config.yaml
model: "model that predicts nearness at each pixel"
dataset: "rendered dice on a table"
train_examples: 72500
image_size: 64
crop_scale_min: 1
horizontal_flip: true
translate: 0.12
cutout: 0.4
encoder_arch: "vit"
encoder_norm: "rmsnorm"
encoder_norm_position: "pre"
encoder_activation: "silu"
encoder_head_dim: 32
encoder_fused_qkv: false
encoder_bias: "all"
encoder_qk_norm: false
encoder_parallel_block: false
encoder_moe: "soft"
encoder_num_experts: 8
encoder_moe_every: 1
encoder_expert_mlp_ratio: 0.5
encoder_slots_per_expert: 2
encoder_shared_expert: false
encoder_patch_size: [8, 8]
encoder_conv_stem: true
encoder_layers: 8
encoder_width: 192
encoder_positions: "learned"
decoder_norm: "groupnorm"
decoder_activation: "gelu"
decoder_weight_standardization: false
decoder_widths: [48, 48, 96, 192]
decoder_blocks_per_level: 2
decoder_block: "basic"
decoder_attention: false
decoder_upsampling: "transposed_conv"
loss: "l1"
targets: "nearness"
residual_init: "none"
optimizer: "adamw"
lr: 0.0015
beta1: 0.9
beta2: 0.99
eps: 1e-08
grad_clip: 3.0
ema_decay: 0.99
steps: 4600
batch_size: 64
epochs: 4.1
lr_schedule: "constant"
warmup_steps: 230
weight_decay: 0.2
Rows from block 3 of the encoder of a small model that predicts nearness at each pixel, named by matrix and row number. Rows with one number within an expert belong to one neuron, the router's apart. Each number is 128 + 24 x the weight over its row's rms, rounded and kept within 0 to 255. All counts start at 0. Numbers have three digits each. After the name is the row's rms in percent of the matrix's.
Before each expert's rows are labels from the 100 images, of 14976, where the router gives the expert most weight on average: "strongest on" is what is common among them. Only what is clearly more common there than usual is listed. The data: rendered dice on a table.
# router: slot weights (encoder.blocks.3.mlp.router.weight, 16x192), inputs 0-63
# up: expert up (encoder.blocks.3.mlp.up, 8x96x192), inputs 0-63
# down: expert down (encoder.blocks.3.mlp.down, 8x192x96, transposed), outputs 0-63

# expert 3
strongest on: dice: one; total: 4
router.6 083:139137102142165123105125150076108087113130113113143098100131113076150125131106116097122145125120146168099129163123103120084134145129118092084102128149119176127135108126168094114143128111142117
router.7 080:154131100134157092117123154055116095104113130114165128110139120072147132116129090118115165143112130132125118164121127145092143153131114115110106133127157139105153106114160131093149124100157112
up.6 112:125138102139108130147127140121117124146124121113175165162106128114152129122124137110167143162148112139142124121076126140128096117103118103127137072095145139129136145125126169140113143112094188
down.6 116:131119145138153107143106123137144138142139127181120119110109170152130095115122116123094105125108109137153101130129147104151196114162145123164158161179146093138113117169098125160122127112098110
up.7 114:132113117117115117104176152096124073076124149113129110120166122091165115076106137116104098143136134097141123145157107143096145107117095093121073131119147093090152139120105124148115152117148132
down.7 108:134119129159092147144097089130161161143104089142114145125106129125097132172136106130161150114099100150144118101113150077122099132116161180144187117136098165152118117138155140117139116151100140
up.8 108:091137130110100132122092111124123134174111095167189114150111093106118114100162116108151146123143137166090114132120089115113131113117144128143126154126129192111131119135118119111110141105119131
down.8 105:199106127126179141152116151146111122098151150086076114139124154152136130150070155148131118150116128113148120131136151152167118154128084152128149101113128099113165144097140115136159103144139143
up.9 105:147145131128129153146167139131129088094116153128086130108168101086108092113128133132129117134139110104162080120159088138098148110126111110120092125179094123153107112118095088126093141139131102
down.9 104:131128141121086149115129131143165184136118101096164126138125146166145159101112114156150151127134157143129140146102143111145093113133147132140150110056112144107141140119179184114139136115123168
up.10 100:148123104134091124116219163134135084096144146117103146122165137123152125095115143154105126130112130105171126160143143154123127108151080092116096113105108088110140162123108131159128145129162126
down.10 091:118096131145122117137115108099159130152097100182141116124117140113104120160154090114130109133145111152127145098124133096105148125139155145147170162164136181168107124118175139122129132118081113
up.11 102:147113097130115099125148178158165111112144146092131120124151133167169134136136168124102113152141155119142139120108174157132123154107093136124134109086146091083140166127120184167137144128156155
down.11 103:106112122133136123131133103087102102164100117185129149122120123103115117161143088115140145105099063150137141128132125107110174111163157125149147161176125121175092116144142062119125121120068083
up.12 107:107141123137104121141101149119128138148111109133197117162101142125156133115108112104152147161153130143136130131080112131126113136111122108131156082081156157109147137131129177141106134097109186
down.12 119:156099119130169112164118127134149119130156146163080134096111143130132116165124147140095100108104090118134121137128162105142178135146127140158156170174144095164125118151091096161129133140115093
up.13 107:150135130130104132091109143142112115195134123107146098122106158153135129134150141111092104125141128145084142108113176173131113141102119129163159121109122110110134133133137174150151117116139145
down.13 110:075135131114170108150131114101123106112122107144107145149153116109106122148123099106132145130102117148137111151127106089139152144154126119103104144144139133172116115151113064112141119134097108
up.14 099:153105138105105123121156184137135098112100155091112108120163139152159152128146141108097124128156123124170173128101157166122118169124099102109120088133117076097092145128125139128162118110162166
down.14 101:098141113156135117126131092107138124167129082196165146143098136112112087162145136112148128118072116133118098110143115088126164109150153142138157162132134129174130131138129140151078139127095100
up.15 089:101171169174145131144059082093129130159119122159155130134111118097116110167119071136119129133136122135094122141133118089122150118115153108164170156149131193183162126132140129122084154134078120
down.15 087:197090114066127148143153147186117128076135141072120112128143157184132139089111152151118135106138157126114122111134150171122118142145110119106113108117122110097144115101134133135182112113158140
up.16 098:111131141108127142123114149098123103107110129143155116143146105078135108086136104110117119131155138130122093159167072142104149116131091087155109167138143122113153118123102136124109165083134141
down.16 089:181115127144134152137135118143152164117141125098096119128129149175111134157079136135149131133110114130133111111114152103127109118102146170117177077088107160124127140105154117121144121162131139
up.17 106:155092098105134097111143174151130098132137134094119124134115156177154155125133130103103124115133143129141151112086188155149110171117116121127127103113144075098134152129136163154184128124153165
down.17 109:064142144158158123139141100105133108151102117178164158105154102081111088167150110141120118140084100143124131108140104101120133109147133151143143168152129133180098105153115086118091140128077087

# expert 4
strongest on: dice: one
router.8 100:178103126107156158131099103163117088158136126148134121126102139077128101063141142113106101138184122149161120123122110105126171123100180100139165148116119118101111123141138112134112151100100088
router.9 079:133135101076181122104136123156137090143168094140159088126120084129129124087178106112107138087131158127111125109142120137084140124103079104139125146107128111093094141088169158093101126125126147
up.6 101:152119122085145156099152156151099118165126117101129140106116129152067111085165119100091130061120097186147108091125131126127130142155127111138153129141122124145087148121149116125119127124141134
down.6 110:112117148134106113152126091078134130099139141181117099112132169097177126164081164158159115196125149080133113141145107126133139130097159110144115153113147129108140127130132128151104145114119130
up.7 107:133136159174128114160126135092170126081116178146097097114152167102163134168090160158151127175127151073117131130160118135145126116098119134141122102117117133124165108133124121125128115147141117
down.7 102:112163126094134145082141129156117132157146108109170142146127086161101141092173079100108138069131151175133132133116138142118111142168120136111118142128132138126103138198116123139138157133118139
up.8 121:138134153169122118173128115090166131075125168126101103115152171102154141182094161166154133190128159074113141127149122131132132109109114145139114110110121140129164105136123113142117117148133106
down.8 104:105166130110144133080121144147106116170147106132159142140131079144103129103155090094108140070140119184146120116117123145124104141159131126129123145131138129105112136229116134110143155132123153
up.9 098:163098107090173163098144149152095105136140130124136165108119099149087114095163140119089117083114113185150105100122117110127136136151125101144150136149129125143060132115138135137133122102122129
down.9 107:123134144164097083148127105088150159109122127150106093123126182106166157162080134143166132188133142078126113131132124146141149120087144133138115122122140130114170127115128120121098128122138117
up.10 110:153120097092142152100130138163076122166124115110157159118099112143092127088158124121099128060113120195141122111120124109125129147150137112135156128156125117159094163124149137123119136113125140
down.10 116:114118144155131120148133106093169151078144160160082096112152170102157118143088166128143100186121134082142098120147126124128142106084141120139109140110142144119137110138125120136086130123132095
up.11 097:149133135124122148129106143101100120101139089174162099118120135091118188114130141149130150133117141104136143157133089149102119153114130102086101101150129105125148146140166135105117091093124139
down.11 094:109117122140129114133115108157191117139114144086092148111123099155130080143147115128129105107133111139151109095144149066143142115149164156186163146106150165144095127156084137160104122136125121
up.12 083:118139120138143110139084152113116169158113148137109085127128173144134135151106128148157138117153161085124140134141117086151136146087108176112122109142145157111163146129107151085115106153116141
down.12 082:127150137182147134100173121138138099115139139116145166131148092117097162103136110086086131114122105156118117127139132137101082079139134107158126148102134068148106118154133107183127142124138127
up.13 103:135119104093161140082152117145101115160123107105128166120125118159079112071152128120095131051110116189140130094121130112109148128160151113156152153145130139134079156113127124141132150113115132
down.13 107:132116142126102115147121116117120176103146142151124102107133178106140150159092165140155127176146110065137107140132118124149133113087126123128121121123121124123161118046169117107115097125162132
up.14 121:142122102082143146087151126169097113167142116126131155111114121145095106072163122119103125067120116174146112106122139096122148140154132118138148139146107130123074155119143114131124144128120133
down.14 128:121124144143105112153133116095127169085119157137091104106157167109152150165074170148155116166113142070115116142137109140129143117092127119142128130128141135113157122068139132120109119123146116
up.15 114:141125114089165158089150144151097110167137112106142143105107116144090123086172120110084113059115111190140117103129126109119140140147146113146160123151132124144097135124150125129131151106143141
down.15 123:130137153148106108157127093094140151097124154175096115113127156096159124161081166138161124193125144079120109137141131132141148135092130102138105129096145121116162130144107129131096118123139106
up.16 055:113134131138130084124117145128113140130146114131154149160169077145141128097117136138095153127119137141168174132090133112099175129125141152105103142134093112081114154030089111119118127093134148
down.16 070:162071125119127116143135147150145147131105129133096116098132122168118153121142129142142118139138137118108155147140151138142118133107124142134130094128095142150150158000166145137143096130146121
up.17 097:156114106086169152093136142144090122145126092119161138114100104142106145081158145119092139075106102173146139117124120111113129128156112106119131121159119124136086153120169120126112122100128134
down.17 097:127113162131099105160116114103144158098130157164083112112163175112141111161080148136157104184134152077129119112130132126139159129121165135165144143124135140112148143107117126137102113125148115

# expert 5
strongest on: dice: one
router.10 093:105114101100147100089093158139151117114141111157124090112145116145153139108131103115126133132095125136124128175155128136102144128127083062120107120127109160122137112103164121095142120114161097
router.11 115:125144146099087119128145126090145132083143162120062128110122154130145169133128107118115125145125136149144063142131129109130138148169112126133103139140123132115182133139126085137160147173135138
up.6 107:138132141175143120144123143102115138116084122097153111168166148110144158118123149156169151131137119120125147178125108115098154152127128146080076092138127180112172133119139131107126114107147119
down.6 102:115135100126131123102106121139144103158156146141108136107092116162122144132137095098093135129111117134131145131138161162138117128103123136181147150090145118103147128097142122122128151142116157
up.7 093:166121139178138129142108153110127137103082155123133091121167143078134131099129122133104116129129106101139108158139115085120193151119155143132127099154148132107154140108178157099124105130176110
down.7 088:091147089113133145088120140142103131166124096110156148143103090168136151133168147105147146119110105138105153115117141172136084115129109127135138105095134164127124134090123133118129127156117182
up.8 079:113131137105126180122091114129130136169116105130161163135124096129112109120179123079113117072112125138146139098125123092126158131145112122154205120159080160141102112068117137104134117116125137
down.8 096:085126130116110112082149168115125111158133106127135112127108121190143145112140107108137150101095146137098152122119138182099108141099118127106090129111113151092145142009136110121122133139142168
up.9 099:095088077101092141126095121173123128140125103148139111131125110137135107143119180114123122132133124127140134130131164160162129121128118160122137116135126128142106124131150165157101061119120136
down.9 091:126179189174146104104146135056129135131122154114128151133123149143118137122135068178142139127130146094094150137121105136103131122131115143112109125107136116086149140107116093095130166127120121
up.10 098:095142096119144168163118118118121118140110100167168157172137113101121081118109144130169168142147142168100107126106088098141123110112111127088102121164139179122120140122117136100106132125125134
down.10 087:117127133138135096087141148129145117129126146098098093112134139175157158144138115105106127096113139101101184133126168177104135169123119127137118111097121101099182103031107106127142094139127143
up.11 123:122133147158138066112134144103134127134149147142101128100121148128161122123108073111079117137111147078135127136134170137144127132106140094167142173111133071104131136132107147138131142110135135
down.11 116:159105121090132170142136103141105155109132099126133125146142104125125123124144157135153126118149103159133108113137130078148138135158126157115128109155103151173110106214131131138161138162126103
up.12 095:083166114164138082116158095105129135147142144128121141115083159147151166146109099097107100154132144114116124127136142160136079129124128083150101148091144102114124136143081135169126148120074179
down.12 106:188105134130130149172117109132121130095144129148124128150169133097121103135114149162137121138144112114154100118120110067129169118132141134124145136166118119156113121197135142118139131146157086
up.13 086:126105082089130143134126077147123142106127103126133146168130126154138128137115192118172128133138130152120133151126136131145140131132098160118139149109119131116148127123147138156129141163108130
down.13 085:096142171192107120109102150091119091144100168160133113104120136128122140129140065142096138104097166095126180125135110128090122104092141121120126124107132099113150129104115107117100127132138137
up.14 080:125162119120161144122116127173138132105094120073153084115148119102119136123179112109133125105162123150162128146155134152152104145182117117136099077122173179147141134127134114124134080176163122
down.14 079:130126115127137118163121116085103153120167139136129173121104140124112128154074149179116141154087119101095105122101084150086152123091109102121129147121146132148135134128116168104102133066123150
up.15 130:120134107133137141152116142126101127135119101132159122194143135124137129114119142131180154131128143137106124157096105120119131140116127144077096095146122165104150144126153137108122132111141128
down.15 129:129122130151133106085116125123147099137131174101093138086113127173144172135125112112089138125114117121120165128146165161142122155097101121152141144087138106131163119088103122131147132141129136
up.16 076:169113155144131099147113156105136153129084118123134092124164135085132145118098128140092132123110120084151117151119138095095187138133151141130138119169158128126154135109171158094109076139157116
down.16 074:080146097140134157092121134115130120133136112126124162115115106168126146130172131090149148121127093120082134152129120152147089126140081149132113104089144160121099137074132104120135122126129172
up.17 084:082133080138115135132118115128106107139104119109132100154109132142142114126162167114135106125146091146103133122119131154127139170114120158163136150100108145134148117126157119137135130141122120
down.17 088:196123166130119103110139142115106107156133133126137153100133119144123137098099102146122140118106189133108176153125116094137117111111158098101137110110108093109132143135091107118111146125151116

# expert 6
strongest on: dice: three
router.12 095:097152120146150080116143142083161137127106109101183124119105119137128141147119107129145147118093161132111159098126139158118078148139129140131120115092093154131120161134111135117109089125118172
router.13 098:105160123124165100115147129083139151139121100072144155144103130150119139135091131147153140138122141160086152093110131123110083105142114128092128103094132180153126136159126155137110109095099177
up.6 100:157124075157164126123126158148126147135113116126147122144135098116139132117125143144175150111107137157089137139138104100119104100107106098069087119145108149160099150110161119096138096112141152
down.6 114:158142167120070146110131125160172094124161137141130120132133119113121108122152087114098137137171090126163119126115145117158167128158116100148137134128127121106141113201142155129132179131095133
up.7 088:126152109128143136104095127183133117149155181161136112142147141136099120127173101113103114125158128131168093147130138133131119133194129113159118133143147099090150150136120146152171169093126137
down.7 090:090080101089117113116144104116112167113103112110116181109124122130127145145117167140164154115075110151105181102128127129129119155088115137129147137123145171184145142092097099137102067141128123
up.8 121:142142189123097113089087128117125132154124138141109121129124115137157131131143126098115124138151150102157128152136161164133118143108160151175126097128126095095181114119108133146144168140121124
down.8 103:140135093106181134143136095092110154155128087108120157129113154133100113126077103138173149123129141165104123123139104119095081101142128159079147157133151131168099178096129096163149107119108138
up.9 095:124127097169134117146109152117120099127109117128160100126127143115113105113132054162144122148118159114134144143109092097096121140133130104122103105142129188136130159126140183109106081118125123
down.9 088:175123151095107165092141137183113112137151141179119155125101120116106138140146204086133133128101060157104138114122147145173151142099068089178162135115121075120103052130117066136137129080162128
up.10 102:145111138061085112083172101151143181136162152132114132132138108143110137127143158164143121107121128127119130083121172160131131109146129129166135159090145100138137130115111084173098130152147134
down.10 092:082123104224186140168131124068125098110116117090143140134126113116149149153101087106128120175139134147097139159145114104112132147136149166090109140155152184169152142107133165115163132124075114
up.11 067:187111140120128160115141119147077164124109151138141136109136075112166143097199196110147145125102145159106147140118112186147117106145136099159091103107091114133134111109124117124107111123157148
down.11 068:061097121120130136156121113124191120139163145129122132136119133133090133131107075175141081136137086160142120160137128092101130123109117146093147136161128201138100140134095143135130157134104125
up.12 121:124123170128109141111108152137128096139159151138112111137145158153131115107164099099130107136154165095160092149123141148097137134145144150145127123136107101086160123137129142145157181158128124
down.12 121:098128081103178110120133106120131184149117099122129163121105124129147140147096165149149160112094106130138165086124124122134103116132131144127126139109136150188101154098102115130091084114125130
up.13 085:144142121164121134119144149143086166133111111130149138125106084110145138128154114127145153094090152111071149120148096150115122105106142099105089110114078094146143159094173121117105113146133128
down.13 107:177139153123112129116132136157158093119187133135139111142112130136107112111133083102091123149197086169167090139138114120123149114161098119118137145163135168108127125206099136143157178121082138
up.14 106:146096118113104097135140178145155182126120146134120121123136087108137110130108161190139135133047153112126111131148090130122117091110095148111092107137133161122130148112152133109106065137169142
down.14 121:163166163155126139099143147136144073135185120144161137131104122130131127121163084075126126139209072157139130144122152097132130153150104102153157141130105112146127085145123157140145181125103119
up.15 090:129141102125109119109141149141138124126178123147124095156134091119137127107127123151124153145156139086129071180135121149112137119138102102110057124116131132099182091130149150154172160146157122
down.15 084:117169127134111116088126099088159137152132132106117203147116127155105121161135134145142162097104128161131140068113142090140125140148139135154144153113126142155089140087116128113115122111089145
up.16 096:118125119089093110114151119147127142133142150098115141096139144138105116147111113213152096120093101127097100086142101136102120099097080134127148152112139182146130116125084120150087103143135111
down.16 101:166165109205139124118121150121122088110152083137149108148124102120136153131151129076124168162188128116152157136108144123106143154125137093122135121146137037140154105125155129118151122146139158
up.17 093:123107142165146152113117149085103109123113113125130099151136143130134134110116151066106164154174117105135095133113093149139138143138165132111086105168136106099135091139165123119183131127139142
down.17 094:078145118067112122140118099185182167135147162154124149106123118147097121144157153196113114105107152130125120110132138123173134129153101146117156141087142147149102157138121139145095117127104135

# expert 2
strongest on: dice: one
router.4 088:117142099157140121126098121128092102131131129167152068117145132100130121090134138136091142150131130108166138164182106111111155145096115085134157117126121127134149106138144142107154145090146101
router.5 090:122135081161147094135094140111107138162102119143126104132119137095141130115141117102135142146146105151167140170145089150099114137122113072129125120134135156097126125133162134088137139090149107
up.6 089:102105116136118140149122135117133103153118104150120144153095150105140105124114150124127118160171122122146161130127108135107107145101123152093139072118105103138105135126121192160117122092084143
down.6 084:136141140117119092117111126124152137121134164119132092093134141134126139113133137144101111102114131142136106140115133122161187129170148150177153157130156141126133116076139060108145146130153089
up.7 115:126126154112129129104090157101118144102159153135158139083122113067114135110131111129084093102138111069186143138152092117121149117154111095170118162171121118119105117124134119079152096142115103
down.7 114:152132119105104185152141079165115108155098102116120118157121175194114134142144143120170143150175116181088132136112153146111118152117130131116140140083136144143153123128108144177143151094135146
up.8 108:125189160133123105108149159123134169153192141105174123144126110137128100104117143150106141119097170092193125122108154102117153093158121136138111142101139143111143145126144175108076145091133128
down.8 106:143088122074145162136097107134105112113085104155071144107129141103131156130152088121131127116189094140086156152154126129122116175083110088117148139148127133157102120139084072135195113149142112
up.9 080:087140128089161129070139146164115132182120095082165130149160093153101104109152131129113138093130119115096147108102160117107168138110126160116102126100137137098137121056141113092109136141149140
down.9 073:095121086075144144094125153132120142160140110129108119145161145178121145119115137099154137121128124155086162119135151162120105179133090099125128116103119151104122140031159125133129103117158146
up.10 101:092107139147111160143104124117098083156105100150153115144084162106128117128148152122134112149166109136131151123114091143102107145124148145113143082142112117130101123128127157133135109088085153
down.10 096:152130134132130093128130117129210144116138145110117117102141123163120134119115138156115121145095153125125089141124136110171191118163137136153142165129158130142144119099121097161124147119154099
up.11 092:139086121124141140151163125090121130074126163144114147084148118096137140117093134134132112127137117093160115130151091074143123091137105116140134148171121122157111111116113089100131126134140112
down.11 096:125154119142134156107117134136141129143122108110149099146108154173117126128171161110118134142116138151093124097121124163124112159118142131137136104083127162083126133106158193144113130087114136
up.12 080:109141140132147111140131123076133110094140161126115149086130116095127148139120103133113120109122115119131106107153106066127132093150106109155144141160094128145116112120103116082101125157121121
down.12 085:151112123106117163129143150162129147153123120124141120157102132161100106120161164111120117114133106126108134113132128190135113152132124138122105100086139137124111139105159170167139118069111141
up.13 109:142136155142117124152165142118158158137145154097134122141162124134109107144086166165123132149118171078128121091113156157109135133127145168112112106082150111135152149124142175138069145135130134
down.13 119:137111110129139118101100138118103113129110094187130136102125124089137142091174093131114130093174102129147141169146097096135144132114094070136129145177134130109112121137096087116175105119133114
up.14 093:102128146151120132106095130129118102155116110116176134115096128096133099126148122125107124152159095125134147142145120133073110163101131155144140073108132142155119118133136193124106108078069156
down.14 093:138128130108116122146144109135155130132137135151107135135135115136123140128102128136132122117114155152122090151088136123172185097177129106118136173137145112158121112124101052146121149152153099
up.15 104:153118163163145145172190102106159152086088143083091116140154145174129127163115147167180152145121141132112125109112136109125122145144139162105123107106121129115159133125134097126099164178162142
down.15 111:108119091126114095105097178137098118166174093171175116112125104088135110074135150099091121130115123110137141130132115150122139128080107103144146134136136117113102132139167179114148118065081115
up.16 102:125159144161116113102087123140114084161124150113141121104132133111139119127149087116088106134152112120133130125150143144113135126117136086188153125104145136139142122123125174154114129130112126
down.16 102:143105141101123158159154113156136122106140107114100145149147102154116140130121131126141172102130137151118125124108169126137155136152144154073110146154125136155138105173127086108151130166156132
up.17 093:132117161157114127161159122100175161121102155066126110096156133121119108144105144175131153157138153094126125113136116136083129140136123161129109109099165150141160154115122145111077152139137151
down.17 104:130113078110122125112122163127079112156159080200142134146130112122132127108155149096121115101125081130125139143134154104146138147103102085139146124143107123106124128137131126140167109094121115

# expert 0
strongest on: dice: one
router.0 076:176148118112143146130126132081081101135093108118121111140127130113111116120132141112116105142148128134096150166128093143090156155112131080094122153117134116101185119096176115137198149098117115
router.1 080:162116088133151120098116156102111102144109123124165140117127118080149141117152096103114148150090131144116128156137112135098134133113112102113104111115116163095141090114144126125143152138112125
up.6 103:120122151132126081110124142106130103091107150164157121094120126093161140074100137112089117131131161140135151151162085099110136105090133113162106144120127145100136120117121123117124144089111127
down.6 098:151111102092114183148115114166151150147136129094091144142138129133063112173153126149150125101131071128127107097115161141148116146153089143110133115137133140146125130092142139138145109158137161
up.7 103:100142147140079142131098129169139139197147120103139117147118136175092113102189102119159138111122115186121141119108142151096110132143116152160149111109127140126129100135105153142140133138130144
down.7 101:151113125110179108128172131109098106096125116140126174109135122124158128143092133139128126124124114089130132141131136093195153143161132096100120161120120104152119151127118087153120130143114107
up.8 099:122144170152099115092094159124155109135156127136156103129096173148137123093139136145109122138130110124143167159127129124099121118115107101163142136110135124105120112127156122128159148113081145
down.8 105:147103081095138155180162088141108100158111131143104143136153103140114124152156110119126127097145104169135083094099161129166146138147153159098155139135127102169121115165097127162125120153134100
up.9 118:104115164150113112116075147097111132141153123137191115122092150105117121110114124106103102127129110117114151149116113135128139128107120114163144156119150122099158129129141142109146130086085150
down.9 117:167129102085157151136136091156140103117126131125074143126135140151107134146134138145152122130156116152145089115117140100153141137148122146117134121130115133170110095139092096146146111154136103
up.10 106:151138161152094131081113147157140140137157155099140118110106141125128121122146100117107112126122109085154145145143165135087112133119130096186153160107121120128136142124138140132117130171093152
down.10 105:121126108131142152146176103123095094139121097170129124153139132129128106116128128117132142119181115167126095146097123137149143129150135125082130129141135126153110119186102096161157151080139093
up.11 096:125145148130117118122153103069120100092106157155131130108129138083145121090096122128099094122133161117102136118161077105135149094135124099159100171123111128112148133120121114125135161111115111
down.11 094:149095105101117164137107140189141153122130116104114135126148124153064132134143135150142131098145077140140119105116150136141103159127119164103156092145142154139132125122135150120164120158139163
up.12 066:135151102143096140141127139110158112133117098155158137161141085111184123067111140107100135149161157113118114155133106119131191167124131111121108161117114122103145174086140148133133172112133107
down.12 079:091094105078139123102135144162137119150123094113121107158152126173131163107179108099131132109111128148123159112123184146109122173126102125151139157128125156094120119017151096113142103111163126
up.13 065:121151067142098118144128141109149116155118092144152146140146078107140123083122128128118129140161151121123136137146120099131189126149103120139139134119064138113140159087116168126112183102122099
down.13 077:103085110105146127082121144124118144136141117099151115126136105159132152123168125108154122118087110148090164123115166158118111170137097115147096123141129139081121087002145127125148095138150132
up.14 094:157146116107087163155140110166136126149101125117085132149131104149142119121149117128164180154133155131171107113116101136097117106131119133094127091134122108149119125128137121142088145176155112
down.14 094:094108131174162111117130157085112151124163126140184112118127145115155125098122129132105101107109125116094158147142142114152148161122117103146136157093123148123142137101131146116135114057129111
up.15 096:145113120091102110076107128202150104164138127099116137121106125174119112142173102115110100120113090119123148124122187152100119133121126123159166152108132141125109158130116131161128116153090153
down.15 091:114168143174149137140167099090080140135130104164154150152119128096149124130107120119136146125151136140151120117114102106146129118129152136080112148141123087145118139183130099137122155110143099
up.16 092:130144127124089157123106128185122117195170137098137115165110146170105109125156126126149119126111108149106146109098154166108112132135105138145160108099127143124126121135134141159133145150107144
down.16 091:130127143137174100120152106101110121124102110160138152118138119125162125127109122140118141131133130102147122147130132087186148138139137091110132157123131087159110139162107097131121116135132106
up.17 108:145109147151131137123151129068099093075086157147109100095145173102122119108116123140113082121135127126121127129168090128116144117140146098168129146136116133108129139117125115133134131116116113
down.17 113:104127101095094150139147120195158171179153092105142146153110110151112141127132126126172147126120132143124131115109170132150097118113147153106125114123115145117132129168159144118156152146149160

# expert 1
strongest on: dice: one
router.2 100:145099107147107124146123123152153145107127143155083140139159149143137129129105119160127116122156118100162140189142146122150151102108129152130132137134130132141138129127122111173131136114145076
router.3 110:125110131166126124160101111153144137102128141142096135132169148129138150110105140157129126139155131099157131185112142115160164124117124139142174123140123144117137137134104125148143131120128080
up.6 086:152156133112106121124137099122125116150142081134131145140122066154158139116148120099190161167135126157084133154132131121100149129108134131065101128090126175102109098113161133144110171129107119
down.6 086:127128168146119147142126159148138117103120169120122123126148165118083117142118117160102087104148126111148130139103135140138103119128147138167166112160124087119157155043107148140151118167161144
up.7 078:121138155140132118104130112109121153149158123145147128138101127178143117104129129142142149098129122151139150131099114130158120134139119112130146145146090111121090055069141093101099183108108151
down.7 091:142112150142132176159124125132127122095108167140135095130138161123112134108181137159124082115161152122164117155115097119132118130140149116157143102147094122118119152042134118141139107136135135
up.8 100:143106150134131138128143120107100110121090080128153150180100131139144127152116115114182142159124128118063170130075118129057040144106100130095106151102117131136143101125128129148109095129114171
down.8 102:119128127100131122144093128125159158118114170132117128100126151100080114118157136129115078122137117132191101132140134114185170097147199153176151116149130129127098160074109131161132131123113109
up.9 096:135111116098098159120134122160095109147131060140158134168115121198120134110157139121183111134131158158055166123081117134097113162132125124091112136110155142123109115130147097132132120124121132
down.9 100:102153137154134104126113132140163153124114179120096132112148135090094138165102133135097089134141101112172117145120138127179126108120133141179148110155139099132143171054094147157122126138132127
up.10 106:143125079120126102094119103156133126174134105123117145119133100086130132133117131089115145140125071122151121133138170130093146125104134114125108130113164158157115103121197163133145154109116121
down.10 095:129162187156139136161116153101156117109100143117107117135157141150125164128151082143151112107118152105132110144115100111147125113139129119121129136142087108119184119118047097132142138174144131
up.11 088:102138150149108129125125135129118112117156115123156105147120103144131123105170091152149151110151100135118149143109100093094098115145104153131096180141088124110089101080090092072100166130110159
down.11 090:130136160145145146168136125133129121085092139116121122096149168099111132132158127166148083105155138099168114125125131116122099121141164126166157115143098143118142122030136124149165114152149122
up.12 103:131105141154114130158121132074129122123089078130164137180116144119120110148109127142192138146128139117091147122057101129069059116128135130113120141127127136132121107131110116137120096135123158
down.12 108:117132133095114126124121097151137129131119159124102124086104156110111132139140129141096087106142112132171131112151135121183192109144169152171161128136167122148105151107128145149124124093120105
up.13 098:137098125143139102135118151108140136118117092140152108191141091134153115139113134152183152143117157118103142130079115119087098077118120117089098136106113150119122101129121118121107105138125160
down.13 104:116136174100114158157116085136104157139119177124105139088117181116084138148114127128088078116138118138151144120137142143159168128122160169190173146160147104141138172096109125141129125134136107
up.14 099:109118148165132108167119102061161122081083145127112136145112166131148149184075126169154115160138143098144152140109109125131060112115101126128126138136122113147140118134079104148117092128110155
down.14 109:151115085069104119107107136138114127154139086114145128116088111144127092097135132099102127101111118144135133093136130127127177125147152167145127145115167136118081140181175132085115147095110126
up.15 087:108161146137107101099132120157144123173130103102120109121137069142134137139149068118131187121155099128124125135134171141085147116122128135130105151082113147155114100084118131114088128147101133
down.15 092:130129159147140152151119124119155128083083165132117111127154136110107138123155152161139081100150148122155122167114137120125120119142148104168159136160104130130117133024109126157137110121145115
up.16 099:090163161140126108124155134123203137109097155096117107113145122115151141118094093135128166153110179158131129126147140098134130105094140108135141089090140153160122169122076143128095124100147131
down.16 100:171070136118117176166116140098074133128143106166165137129126132104112109136161150153128112123123097096121120140113115164109141133151112104143137146153101087092101071131177107110170096155095123
up.17 083:120150123144135114116119127101160090115155156101120141102097131066120045153111123138096110114158109124179112139158130093139077117129159119154125103135144123115116123140112167127140130118086150
down.17 084:137121132101111131104124133115138124138119094157159119154115095172163156102173100120138142112108137153108131122116131138124151150150108146094088142133107172143124104210117099109115135130141101